config.toml
arch = "swin"
model = "self-supervised image encoder"
crop_scale_min = 0.2
inner_norm = false
temperature = 0.2
lr = 0.0019
max_precond_dim = 1024
adamw_lr_other_params = 0.0013
grad_clip = 3.0
batch_size = 256
epochs = 17.9
final_lr_fraction = 0.05
warmup_steps = 1360
Rows from block 9 of a small self-supervised image encoder, named by matrix and row number. Rows with one number belong to one neuron. Each number is 50 + 12 x the weight over its row's rms, rounded and kept within 0 to 99. All counts start at 0.
After each neuron's rows are labels from the 100 images, of 14848, where the neuron reaches its highest value: "responds to" is what is common among them. Only what is clearly more common there than usual is listed. The data: rendered scenes of coloured solids on a plain floor.
# fc1: MLP up (model.blocks.9.mlp.fc1.weight, 512x128), inputs 0-127
# fc2: MLP down (model.blocks.9.mlp.fc2.weight, 128x512, transposed), outputs 0-127

fc1.170:49 45 46 62 67 58 36 57 53 49 74 49 54 41 53 38 38 57 39 43 61 43 59 32 65 66 44 45 55 34 35 68 85 38 61 21 58 72 50 46 60 42 66 40 53 43 58 39 64 41 43 51 69 70 35 55 55 54 50 57 37 58 60 34 49 60 30 53 27 49 69 45 40 51 42 39 51 28 39 49 41 60 31 47 48 46 40 59 53 63 68 65 59 52 59 52 52 59 55 45 28 75 51 58 57 11 57 45 38 60 54 61 49 41 34 38 65 43 39 46 51 41 35 57 46 38 44 40
fc2.170:43 43 52 52 49 20 28 61 63 33 39 50 48 52 29 58 53 54 46 46 58 36 55 63 38 45 57 43 34 65 46 33 38 58 60 60 54 61 57 48 60 44 36 25 51 46 34 59 46 52 41 34 63 48 54 82 34 68 42 56 61 49 44 57 59 48 62 27 73 49 35 60 47 51 60 75 25 51 63 38 73 74 64 59 49 59 52 41 49 68 74 60 37 49 66 59 43 58 35 49 37 44 49 34 54 47 46 52 32 57 33 47 59 46 66 39 40 57 61 56 62 61 46 61 43 67 40 71
responds to: yellow object; disc

fc1.355:32 36 29 47 35 52 64 23 40 46 31 48 40 66 68 38 35 43 43 79 29 46 61 55 60 55 35 58 67 45 58 46 50 57 47 65 59 47 37 51 60 59 49 33 63 20 38 59 53 38 52 63 48 51 40 64 54 58 51 46 55 57 61 44 43 39 60 42 27 49 61 59 58 51 61 66 61 76 57 92 40 63 40 48 52 47 49 36 41 45 41 63 53 48 54 46 69 43 60 53 42 53 35 41 45 44 55 58 55 43 43 55 63 32 64 37 51 62 55 53 64 47 31 78 59 55 66 55
fc2.355:55 65 72 34 58 65 55 55 53 58 58 33 36 38 40 48 62 46 51 28 57 56 43 43 33 38 52 47 34 34 37 45 45 61 37 48 50 50 40 45 43 59 44 39 23 68 71 46 46 64 56 30 40 67 47 42 47 38 27 56 44 38 45 76 59 49 51 50 53 74 45 50 57 42 48 39 42 43 65 39 63 51 46 51 56 49 65 61 51 50 60 57 46 62 29 43 24 71 42 52 60 65 45 44 53 80 51 21 68 44 69 61 33 63 52 80 53 38 45 48 34 55 50 36 46 41 59 67
responds to: light from behind the camera; count: five

fc1.458:44 35 26 66 30 47 52 47 49 32 48 47 60 42 43 46 46 58 54 50 48 38 58 32 50 40 29 49 43 66 49 32 32 31 62 29 53 58 72 63 49 40 46 41 34 40 62 59 49 74 56 48 60 44 32 60 26 56 58 55 48 44 64 49 33 61 47 68 43 34 56 40 41 76 67 44 37 68 72 52 54 43 51 50 52 33 70 52 58 56 58 63 49 47 63 33 70 68 58 35 50 72 41 61 62 57 48 45 41 43 58 34 58 63 47 53 39 82 62 40 65 58 48 46 34 50 65 57
fc2.458:51 79 54 31 51 55 50 47 67 61 65 69 36 52 73 51 37 49 64 60 59 71 38 67 51 66 70 52 65 45 47 74 80 64 52 50 37 55 63 49 56 67 64 59 63 58 40 57 59 34 46 61 39 47 77 46 61 32 43 52 41 51 53 59 64 49 57 44 44 67 40 55 75 44 24 52 74 35 49 53 46 42 41 48 43 51 41 29 49 56 62 54 59 51 47 55 46 32 55 59 57 38 54 38 33 44 38 65 52 73 34 63 47 40 56 54 65 44 32 53 59 67 59 41 67 50 42 62
responds to: yellow object; orange object; count: five; its colour: yellow

fc1.134:41 63 57 51 59 52 56 66 52 51 51 31 48 58 64 91 50 56 50 51 48 47 65 38 48 58 38 42 39 49 54 39 57 37 60 38 52 55 45 77 29 45 28 61 73 58 67 60 54 37 53 35 45 55 40 35 62 48 54 29 38 44 59 48 49 31 59 40 51 59 59 34 43 53 47 46 43 55 71 58 45 68 39 42 66 55 49 38 66 44 40 42 33 65 68 63 34 56 35 31 48 39 44 72 50 54 27 58 64 46 72 55 61 58 47 41 52 34 65 42 83 64 48 50 58 38 66 65
fc2.134:41 57 46 48 49 59 43 39 35 59 51 53 64 52 36 71 49 61 60 77 66 39 38 66 53 30 55 44 55 65 32 40 70 57 43 49 60 72 40 57 78 55 71 55 66 45 47 52 55 76 57 36 72 54 32 47 54 56 46 65 62 38 44 50 53 58 42 59 62 68 68 38 56 57 59 59 37 41 58 40 39 53 66 32 47 56 56 33 63 53 51 33 50 28 59 46 52 52 50 55 41 57 56 39 53 40 58 49 65 43 64 25 51 30 40 75 57 72 48 40 49 38 65 58 66 37 32 31
responds to: capsule

fc1.280:34 62 52 49 45 53 51 28 32 62 25 64 53 53 38 55 61 41 61 45 24 52 74 21 47 65 49 55 33 52 40 45 59 38 46 34 51 44 39 56 44 42 55 61 38 41 54 58 40 30 62 46 49 50 44 39 49 48 48 75 41 52 51 77 40 55 47 62 47 40 46 53 31 28 48 77 41 55 44 33 46 42 45 47 43 47 33 65 68 49 48 46 65 64 44 46 46 64 50 33 48 67 33 34 47 62 39 73 41 62 46 60 48 69 40 63 60 54 58 71 43 41 59 71 68 38 66 72
fc2.280:51 64 25 55 54 53 39 37 47 61 34 51 06 67 54 57 63 77 49 60 44 62 30 44 42 61 57 47 64 47 37 48 62 46 50 57 57 56 34 32 68 52 45 45 63 49 51 53 42 44 52 44 65 43 35 29 56 67 67 57 23 55 60 54 65 52 62 56 64 54 52 49 63 44 48 63 60 53 51 77 62 60 34 67 38 46 42 69 40 54 58 58 27 60 52 58 50 39 58 40 51 32 51 47 55 65 46 36 37 54 51 61 60 30 41 54 40 39 58 58 65 62 57 68 39 30 25 52
responds to: light from behind the camera

fc1.344:49 47 59 52 58 77 65 40 69 47 58 40 34 55 37 32 58 59 65 48 37 48 44 26 48 55 55 60 54 65 49 40 42 63 45 71 40 48 42 48 44 45 45 42 65 62 74 92 59 29 44 67 43 54 54 39 51 56 65 51 57 60 41 70 52 39 41 56 64 53 48 31 41 55 58 69 52 43 40 41 28 56 45 59 38 46 42 71 64 54 55 69 50 41 55 47 44 52 62 70 46 53 25 49 23 36 47 60 51 64 51 65 64 51 31 40 60 53 49 72 55 59 55 59 63 41 66 68
fc2.344:64 53 47 54 32 45 38 17 38 55 47 75 47 45 48 29 45 34 47 45 41 43 56 46 38 57 39 28 56 36 47 40 41 50 67 42 53 53 57 27 55 46 65 51 63 41 37 31 59 37 58 49 43 60 34 49 37 66 54 46 24 42 58 51 69 60 70 47 46 37 49 56 54 37 63 25 39 32 46 68 48 57 33 42 56 49 67 45 42 53 38 53 70 65 60 44 58 52 33 33 65 50 50 29 62 59 70 55 33 52 43 46 63 56 28 70 45 30 42 42 61 61 42 30 47 54 32 61
responds to: light from behind the camera

fc1.257:59 60 51 55 48 38 49 56 51 64 34 61 55 45 30 56 56 60 56 39 43 48 37 43 43 58 47 65 24 49 65 28 57 60 60 56 56 48 50 68 48 61 65 31 37 61 49 52 71 41 34 58 64 52 59 33 67 40 33 40 60 58 47 53 58 39 74 66 60 57 59 46 73 26 47 43 45 35 39 43 24 49 44 60 61 57 65 36 42 45 57 78 34 45 34 40 67 44 37 39 53 56 58 63 32 28 52 17 36 56 36 63 45 39 70 51 50 36 43 58 53 59 34 56 52 40 64 54
fc2.257:34 68 38 48 42 58 39 53 48 74 47 57 55 48 55 47 64 57 37 51 46 50 69 60 37 46 33 43 58 61 62 51 51 58 74 60 32 56 38 55 53 43 38 50 45 62 51 52 38 43 47 56 44 55 67 46 35 63 48 17 53 42 47 57 46 67 34 59 50 48 54 38 24 22 52 60 44 47 68 55 47 46 44 23 54 59 58 36 49 30 54 43 71 35 50 60 31 45 60 35 49 48 59 44 70 56 73 61 64 29 42 35 40 53 37 66 24 41 51 56 68 22 42 32 45 53 65 41
responds to: white object; its colour: white

fc1.424:54 30 50 53 50 48 42 38 53 56 48 57 58 21 35 58 52 26 53 62 34 68 53 60 36 28 57 40 37 43 55 40 46 80 58 62 62 66 50 52 62 55 74 41 39 57 72 46 51 60 45 59 47 48 55 58 75 63 58 58 35 45 21 50 75 49 58 34 41 57 67 54 51 54 56 25 45 47 49 60 23 35 56 46 55 52 50 40 59 61 54 36 67 51 48 37 34 53 75 31 44 52 39 49 51 58 53 69 44 45 66 55 50 34 40 39 44 49 49 30 53 34 51 49 45 53 63 79
fc2.424:49 63 45 39 51 70 50 31 44 36 31 41 58 56 50 38 33 68 37 52 47 37 51 42 68 52 49 45 51 51 40 70 68 55 54 52 48 41 64 62 50 68 42 65 51 23 44 53 54 43 41 38 59 50 61 49 29 40 37 46 51 62 55 64 30 58 66 48 38 41 43 33 56 55 59 29 53 61 48 61 54 72 39 29 58 54 45 60 41 37 50 60 50 48 60 42 42 37 09 43 62 62 79 48 46 40 36 53 62 54 49 47 56 45 66 47 47 42 38 37 37 87 41 30 50 51 53 27
responds to: teal object; its colour: teal

fc1.213:45 38 69 46 46 59 58 50 43 54 49 46 44 54 34 73 34 59 38 56 42 63 53 30 60 50 45 80 51 41 46 38 56 57 53 60 70 64 32 45 56 48 41 62 46 40 48 59 61 32 33 72 57 63 32 41 48 52 23 40 53 43 50 47 58 49 69 54 32 43 63 55 67 50 56 45 46 69 42 31 40 56 53 60 61 51 66 36 40 54 55 54 58 45 46 49 33 40 61 41 74 63 53 62 43 56 40 35 52 15 42 61 18 20 73 51 42 26 54 41 44 64 43 49 51 49 53 53
fc2.213:51 55 61 56 56 58 62 36 49 43 37 61 31 36 45 42 64 36 46 61 44 67 63 48 38 66 26 57 48 55 34 61 64 47 41 49 60 43 55 68 55 73 65 61 53 41 54 59 33 63 39 56 33 41 46 47 57 47 60 71 72 80 31 33 52 68 34 57 50 40 30 37 40 38 43 63 59 43 48 62 56 48 34 46 58 61 67 40 45 50 67 35 58 51 46 38 42 42 46 34 43 39 57 47 38 26 61 56 57 43 35 48 61 53 54 65 30 54 34 61 75 20 51 54 44 43 72 48
responds to: yellow object; light from behind the scene; disc; its colour: yellow

fc1.327:48 52 42 16 54 42 39 47 44 40 47 63 65 55 44 30 44 65 43 54 56 51 29 39 36 66 53 56 85 32 37 57 34 53 61 50 33 63 53 76 72 43 40 57 33 56 23 46 64 49 48 42 71 43 55 41 54 54 58 45 54 36 31 61 49 34 48 60 56 61 51 55 37 60 50 53 52 56 70 64 55 72 30 43 64 46 29 52 54 43 62 58 50 48 42 72 67 40 72 38 52 63 41 41 49 34 66 41 42 49 46 42 53 50 44 49 56 18 52 37 45 50 52 52 64 44 63 48
fc2.327:61 54 58 56 49 58 48 55 62 64 62 54 50 45 57 68 39 64 26 55 53 46 71 58 65 24 44 46 24 70 73 51 53 55 51 63 66 29 46 21 59 49 46 48 71 34 64 47 29 52 56 75 42 54 45 47 47 56 42 57 47 65 65 49 49 48 47 41 44 45 56 36 74 53 51 35 41 59 38 62 38 23 57 71 53 50 58 44 51 34 44 41 51 48 59 40 54 65 53 62 46 50 68 42 27 53 43 52 72 49 55 61 54 63 45 42 39 87 56 61 36 30 50 45 47 55 29 40
responds to: capsule

fc1.127:55 41 54 40 35 55 57 47 43 41 50 72 62 36 35 54 40 27 40 55 39 46 33 39 41 43 51 35 35 65 54 62 62 54 62 43 61 55 28 54 41 62 44 80 47 51 64 50 47 53 39 42 38 64 66 52 61 63 46 69 53 43 75 44 33 47 56 64 57 46 59 35 61 72 76 47 42 55 37 54 45 56 47 44 58 53 67 58 46 33 54 42 67 59 46 34 62 66 59 39 27 54 47 40 52 54 50 19 46 55 40 34 50 74 60 59 73 47 50 38 29 62 44 62 58 51 46 82
fc2.127:48 64 39 44 53 16 49 36 68 50 24 36 38 54 40 47 21 50 30 51 66 58 53 43 68 58 49 64 68 28 55 59 31 52 37 65 61 49 58 38 52 44 41 56 40 42 33 38 45 72 29 52 42 49 49 51 45 47 69 70 53 34 68 44 55 53 42 57 42 35 31 66 56 47 32 60 59 41 55 61 46 66 61 48 51 47 22 41 66 57 57 43 47 25 49 54 49 47 35 38 41 51 57 75 49 53 38 65 59 36 45 50 42 50 36 62 45 71 41 50 50 41 53 30 48 54 59 35
responds to: teal object; its colour: teal; spring

fc1.367:31 29 62 70 54 60 42 45 68 37 63 45 49 45 49 43 37 57 40 19 58 53 57 39 58 30 46 19 56 65 38 53 43 47 56 50 52 81 52 63 52 39 44 53 59 44 48 58 36 52 62 55 54 39 55 72 45 59 48 61 42 44 30 29 32 43 35 52 69 76 53 28 49 57 49 33 72 58 48 36 32 55 44 49 47 52 52 48 38 46 45 43 31 65 42 29 36 64 48 29 43 32 56 36 54 58 60 71 58 56 57 30 47 68 59 57 42 51 53 41 60 46 63 63 37 40 61 42
fc2.367:46 41 47 56 60 70 45 38 32 43 59 59 59 63 59 44 50 51 35 67 49 45 47 48 60 50 37 38 37 24 57 71 39 58 46 27 40 43 53 39 30 46 36 33 38 51 62 30 49 48 51 38 43 53 28 45 66 47 54 43 50 46 59 52 51 44 40 40 20 36 54 50 57 27 52 60 11 55 53 32 42 42 58 32 51 43 47 35 67 56 64 47 69 40 61 39 62 39 40 47 56 68 67 56 72 44 63 20 63 40 52 55 57 38 42 47 47 39 65 48 62 32 29 57 59 49 51 39
responds to: capsule

fc1.494:51 56 42 48 58 49 41 46 55 57 62 54 60 52 51 26 27 43 40 48 35 29 26 51 33 64 48 66 46 29 45 37 39 32 76 31 63 61 41 39 50 66 48 55 54 31 58 53 48 71 52 46 45 48 56 49 42 67 47 99 52 55 64 33 45 62 42 59 49 45 61 27 57 53 63 46 48 53 58 50 35 50 62 44 72 36 37 39 46 37 44 37 41 44 48 67 41 49 57 43 53 54 49 42 47 69 68 40 46 56 56 21 55 35 66 49 49 43 46 43 49 62 44 48 37 28 53 51
fc2.494:63 62 63 32 52 56 34 30 51 47 65 55 42 48 80 51 77 42 46 58 42 75 57 32 68 46 43 44 35 58 35 49 46 77 55 51 39 55 83 59 61 28 47 54 49 46 43 44 46 45 56 46 49 49 49 61 50 46 56 04 54 37 41 62 42 37 31 39 46 52 52 36 52 30 68 49 53 44 50 39 50 48 51 48 48 62 44 48 55 45 58 42 37 46 44 44 71 47 64 42 57 59 32 40 67 47 28 33 68 60 41 55 60 48 48 40 66 57 52 45 45 58 41 30 43 64 30 34
responds to: yellow object

fc1.290:29 62 56 72 44 49 45 52 61 39 70 49 57 57 47 50 67 62 45 38 51 29 55 35 47 58 49 37 63 52 42 60 47 41 33 54 56 78 47 64 52 44 43 28 52 40 63 56 32 36 38 47 43 44 50 43 71 39 60 42 50 54 63 47 42 61 36 54 35 64 50 38 27 58 70 47 35 73 45 53 61 74 46 50 60 46 53 42 50 52 51 70 46 63 72 20 26 63 45 36 40 46 54 55 61 54 32 71 41 74 57 53 61 38 61 32 42 30 56 56 40 34 46 54 60 53 65 37
fc2.290:24 58 58 48 46 54 50 74 39 42 61 59 49 65 41 55 42 50 50 45 44 50 38 68 60 25 52 61 26 37 47 65 60 43 63 69 55 78 38 66 56 61 58 65 33 56 69 52 53 44 62 43 71 59 52 47 47 30 48 38 54 63 44 42 55 72 40 55 45 47 51 64 72 36 47 29 62 34 43 50 39 33 47 49 47 74 61 42 41 50 43 45 56 57 49 48 64 47 71 42 47 61 55 40 43 39 55 35 60 50 56 24 33 46 54 63 74 45 50 42 56 35 47 72 63 76 57 35
responds to: capsule

fc1.187:47 56 34 55 62 44 63 32 47 73 45 32 44 43 33 52 46 77 41 45 60 43 56 48 52 32 55 58 45 56 54 57 72 33 43 44 55 69 38 48 51 26 59 37 58 79 50 39 62 38 53 65 67 37 50 56 64 43 65 28 45 48 65 48 34 41 48 58 53 60 45 72 21 72 62 43 30 57 54 50 36 52 46 64 40 44 35 37 47 58 38 58 42 53 41 72 40 38 39 56 68 68 42 43 45 22 55 70 51 61 55 60 51 59 45 57 41 37 56 42 51 61 65 51 55 33 32 55
fc2.187:47 39 47 59 33 54 29 49 57 42 51 84 28 44 66 47 43 68 62 53 58 59 65 59 50 60 35 40 45 52 40 45 51 49 60 69 47 70 57 60 36 49 55 18 44 56 43 47 44 41 37 42 41 50 43 27 56 34 45 43 40 20 50 62 62 49 65 54 43 49 46 45 55 40 52 56 67 30 52 45 43 77 37 41 37 48 35 59 67 76 62 63 53 41 32 62 68 45 35 39 52 60 61 67 22 53 59 38 44 56 26 37 54 46 54 45 51 42 39 55 47 51 34 51 33 62 58 66
responds to: light from behind the camera

fc1.445:83 44 42 73 42 64 50 55 53 56 56 78 47 43 57 61 58 34 60 53 47 46 57 47 34 33 64 48 48 59 46 53 56 51 44 65 55 57 46 64 44 36 67 37 43 59 48 49 57 39 65 43 21 47 31 62 51 47 50 32 47 44 41 55 71 75 59 65 49 59 50 42 58 47 49 61 53 54 40 45 46 64 45 58 42 68 34 34 32 30 45 49 59 60 35 68 37 49 52 55 31 37 40 26 43 57 62 40 58 47 53 38 79 64 38 24 55 38 45 64 72 57 70 43 53 73 54 44
fc2.445:36 48 33 48 55 68 31 31 51 35 29 35 35 64 49 61 31 70 36 68 45 56 48 54 46 50 49 58 46 52 51 57 25 34 61 41 42 52 65 58 50 71 35 50 47 35 65 51 58 47 45 65 57 51 52 46 29 50 44 55 60 57 59 32 41 55 37 58 45 57 44 58 33 50 60 46 41 42 57 70 57 49 36 59 43 49 54 43 74 56 61 67 43 46 56 66 65 64 60 58 83 67 58 70 54 49 61 69 54 62 42 61 26 28 58 68 64 44 59 46 47 54 37 49 36 30 73 67
responds to: teal object

fc1.147:39 39 35 54 49 52 47 24 51 71 32 33 36 50 50 52 24 63 55 42 46 44 55 51 25 49 65 40 52 53 45 57 56 41 49 43 44 44 64 69 74 83 34 39 33 44 74 65 57 48 58 49 67 47 36 49 34 58 56 53 56 51 53 62 66 54 46 53 55 43 74 75 58 41 63 40 35 42 59 42 37 44 57 42 63 26 65 50 35 67 66 51 41 43 51 62 55 31 50 66 34 32 57 59 68 58 40 49 52 35 58 53 62 64 76 43 44 35 48 42 48 45 61 61 55 65 47 50
fc2.147:62 63 60 65 46 13 54 65 68 30 48 66 62 41 39 59 31 58 40 44 46 54 48 47 62 77 32 57 32 52 39 71 46 75 40 46 57 57 43 45 39 42 56 52 63 57 40 27 39 54 65 65 34 41 59 65 83 46 42 56 57 43 46 49 41 41 50 58 50 56 50 50 61 43 51 32 63 36 43 66 50 27 57 54 42 65 51 33 48 63 57 65 64 43 49 66 41 61 49 56 58 47 25 34 45 59 39 50 57 55 41 28 40 43 42 44 66 57 53 58 27 37 47 59 69 51 58 56
responds to: yellow object; its colour: yellow

fc1.253:48 21 42 61 62 54 37 35 57 63 39 50 45 69 48 56 43 46 48 49 52 41 54 48 53 51 56 65 72 52 40 54 70 33 45 34 18 41 57 53 51 35 60 47 63 51 61 85 36 44 50 44 47 49 40 45 63 49 40 63 23 54 45 55 58 48 44 37 41 41 68 25 54 60 28 72 63 45 49 68 41 58 42 29 72 60 65 31 48 61 60 61 40 53 42 41 61 39 36 74 50 43 54 56 58 71 43 40 50 63 56 42 40 60 52 40 52 43 53 61 72 68 45 44 57 68 41 38
fc2.253:47 80 41 40 53 35 46 66 33 48 63 46 36 63 43 45 58 55 48 47 27 68 33 51 56 55 62 41 59 58 51 27 27 75 57 60 71 42 53 50 49 52 41 58 70 61 49 29 49 67 34 40 38 59 47 63 64 58 42 33 62 35 63 64 56 46 49 51 45 67 43 55 31 54 52 34 49 44 69 47 56 43 60 57 47 37 40 71 56 46 49 42 50 51 48 49 35 63 89 31 36 59 41 60 47 44 61 39 53 46 55 60 48 46 28 60 38 58 40 23 31 34 44 61 56 59 58 52
responds to: capsule

fc1.225:48 45 42 56 71 45 65 48 53 36 51 45 46 32 53 55 41 68 69 37 45 30 51 74 47 46 45 68 45 77 29 56 46 40 58 48 15 45 48 71 37 33 50 30 42 44 60 47 54 51 55 59 42 62 56 43 80 52 68 77 46 62 59 51 62 38 34 59 28 48 62 56 69 61 65 52 66 36 54 52 53 67 49 39 54 62 31 50 64 67 53 44 65 64 43 36 71 52 71 60 58 38 58 51 43 40 41 52 48 41 62 62 53 46 62 52 46 50 58 57 52 48 60 45 59 29 59 31
fc2.225:39 49 51 51 19 66 37 44 51 44 44 60 65 55 45 48 81 52 54 81 48 56 60 43 52 59 54 46 48 42 61 50 66 61 60 48 55 51 58 49 64 55 51 30 56 36 53 63 44 29 60 31 36 36 16 47 37 55 45 36 63 50 31 45 47 48 69 63 71 35 61 36 31 43 40 34 52 52 40 13 46 42 42 47 38 35 51 58 63 41 54 39 50 54 47 68 61 49 41 60 46 57 48 56 57 53 61 61 56 56 45 51 50 43 50 52 57 61 52 35 61 53 22 42 52 77 23 62
responds to: light from behind the camera

fc1.62:52 49 34 46 60 46 38 40 53 48 48 55 37 45 52 41 46 39 29 68 42 42 33 40 54 42 56 34 73 59 31 36 51 64 44 64 30 69 53 55 58 52 48 34 53 28 45 58 46 42 48 57 78 57 55 35 59 58 68 58 45 30 31 50 47 44 46 64 43 39 52 29 43 57 66 38 35 46 77 20 46 65 51 33 27 68 47 35 52 67 47 60 39 41 68 40 47 72 75 57 51 49 46 38 38 33 55 61 50 50 56 50 63 52 64 46 63 65 55 36 55 51 64 65 73 50 52 40
fc2.62:58 48 38 60 25 45 36 44 47 58 59 35 63 23 37 65 47 59 47 47 53 72 82 40 37 48 39 69 39 46 78 46 38 39 47 49 57 41 44 61 65 44 37 64 46 52 61 57 67 51 59 39 47 56 61 52 36 48 47 50 64 59 74 62 43 49 47 38 58 68 45 58 61 42 52 31 49 57 21 72 50 39 72 59 68 32 68 69 52 39 54 44 54 45 26 36 73 25 47 69 44 48 54 47 50 69 45 62 47 47 56 49 44 39 40 60 55 58 33 57 35 38 59 44 50 44 50 47
responds to: capsule

fc1.429:31 37 51 62 48 60 34 62 60 43 46 57 56 59 50 72 25 41 38 49 47 47 53 47 44 56 45 31 47 33 53 32 55 54 40 65 44 58 34 33 77 63 25 49 34 57 34 60 43 54 45 33 59 48 57 50 25 63 41 58 48 35 49 53 34 49 62 65 60 48 42 47 74 50 59 58 30 58 59 39 64 71 60 29 51 31 38 56 55 61 56 46 47 54 46 59 40 52 38 48 37 28 32 67 52 46 59 47 38 49 55 55 44 36 72 78 48 50 48 38 35 54 66 70 64 45 56 22
fc2.429:55 82 43 32 29 43 66 30 40 41 62 62 47 44 54 33 60 57 54 55 40 60 48 31 55 40 52 64 70 62 33 58 56 43 57 32 69 59 66 61 42 47 71 54 51 53 59 27 47 56 47 62 52 69 52 43 63 30 51 52 58 34 58 50 49 49 29 51 41 46 50 54 27 51 38 50 75 36 43 54 36 46 63 64 63 71 65 47 36 26 55 58 42 32 44 50 35 37 41 55 46 63 56 42 44 46 44 56 50 56 36 63 55 59 36 36 65 55 36 64 54 40 50 23 28 35 66 52
responds to: yellow object; its colour: yellow

fc1.128:34 55 43 51 38 50 41 63 55 47 61 64 52 56 52 50 64 56 42 45 58 50 72 62 36 46 59 35 81 45 43 50 41 48 31 41 53 50 58 60 40 56 49 38 69 34 34 36 43 60 68 48 54 67 43 43 56 48 35 32 49 42 13 51 40 71 61 47 46 57 45 57 37 63 52 45 48 46 46 38 55 40 52 23 41 32 66 39 49 48 73 46 56 59 49 49 58 41 47 63 49 52 75 64 57 28 25 49 70 59 60 53 37 29 53 56 53 15 49 39 44 48 54 58 58 79 55 44
fc2.128:63 38 31 70 41 70 39 43 58 36 60 39 65 45 33 54 32 39 58 55 31 64 39 28 40 55 59 63 42 53 40 41 43 58 72 47 47 42 65 44 57 39 41 55 56 45 51 31 53 58 33 49 48 61 59 54 42 42 62 62 53 39 27 47 48 37 52 59 49 41 56 51 39 45 61 36 27 55 48 64 56 41 60 70 58 67 23 77 46 39 34 40 57 46 52 63 42 48 66 38 64 54 58 52 62 44 39 40 31 55 42 27 67 58 41 57 69 76 64 59 31 53 45 25 37 47 43 41
responds to: capsule

fc1.36:56 49 50 33 39 36 56 35 53 68 64 34 55 57 49 52 83 64 53 45 45 55 45 30 58 61 67 66 58 56 40 72 52 53 28 54 55 66 45 48 45 47 56 37 64 46 42 49 55 52 55 53 45 61 46 50 30 35 57 31 84 35 71 63 33 47 42 73 49 44 50 53 31 54 43 32 31 52 33 35 65 46 47 44 58 56 45 45 81 24 50 64 54 35 55 30 54 45 49 56 38 42 53 40 45 61 61 70 35 50 56 41 41 65 33 43 36 52 61 43 51 27 45 55 40 60 57 39
fc2.36:31 57 35 70 61 67 40 62 47 50 45 53 58 81 47 47 44 56 41 50 56 52 58 67 41 36 35 41 37 49 39 40 60 55 70 40 57 54 55 48 45 45 59 60 48 64 64 36 69 32 50 73 67 47 47 60 72 69 36 52 36 49 49 39 61 57 51 24 48 42 56 46 60 39 51 62 77 38 67 44 37 65 54 53 42 47 55 63 48 66 38 49 60 78 49 57 47 63 70 28 51 52 46 54 58 40 35 35 60 53 54 70 67 39 71 47 62 47 39 57 37 84 46 49 60 46 41 45
responds to: white object; light from behind the camera; its colour: white

fc1.416:48 38 50 44 54 40 67 34 40 42 60 74 64 41 47 23 70 67 35 54 65 49 61 45 29 61 61 51 66 48 40 55 44 57 54 38 32 40 72 59 29 66 49 65 62 28 57 64 48 45 34 43 30 26 42 32 58 42 38 48 72 54 78 60 27 55 47 51 56 50 45 43 30 65 59 51 53 62 31 36 60 48 48 67 64 63 37 41 65 40 60 43 45 57 43 41 59 45 50 53 33 65 55 65 38 44 35 44 59 52 41 48 48 34 65 49 37 41 41 48 39 54 42 33 51 46 70 41
fc2.416:42 57 31 46 35 55 38 69 49 54 36 32 45 49 46 78 43 23 69 43 39 46 47 48 67 43 43 44 36 56 49 55 66 44 36 47 54 56 45 55 55 50 32 66 37 65 53 48 50 69 54 67 61 73 46 66 31 34 66 57 35 47 44 65 83 59 64 52 59 36 56 56 50 48 36 37 58 51 57 55 27 45 52 34 53 29 59 47 25 33 58 61 44 58 47 57 34 34 52 62 45 36 50 62 57 53 51 58 38 62 50 58 57 59 59 39 42 60 40 74 79 62 51 47 60 65 33 49
responds to: light from behind the camera; pink object; its colour: pink

fc1.67:45 36 26 49 22 67 56 57 30 76 48 46 64 58 52 37 36 52 54 50 24 53 62 45 45 34 37 56 17 48 36 68 48 53 65 35 59 40 44 59 57 42 37 41 51 55 57 67 55 63 53 54 59 36 47 51 59 68 30 44 63 35 54 57 56 43 49 54 61 62 33 72 67 54 37 33 33 57 44 51 66 35 38 64 36 58 40 56 42 36 55 23 53 48 63 59 49 58 67 39 31 55 34 80 34 51 41 41 49 49 53 48 35 52 63 64 38 49 54 50 45 51 45 46 49 49 29 42
fc2.67:52 65 59 66 56 56 55 64 39 46 60 56 52 49 58 44 54 39 55 38 83 42 70 51 40 53 70 41 70 45 63 39 39 51 53 63 40 54 35 48 39 42 40 64 45 46 40 33 37 37 43 49 45 42 34 70 56 20 79 31 48 65 31 58 35 49 53 51 56 40 59 26 45 60 53 58 71 29 64 30 28 49 53 51 67 35 50 50 51 65 59 72 51 43 40 59 35 48 28 68 60 49 42 49 61 54 37 37 44 55 56 54 55 39 37 37 52 33 60 62 45 64 51 42 59 37 72 49
responds to: yellow object; chain link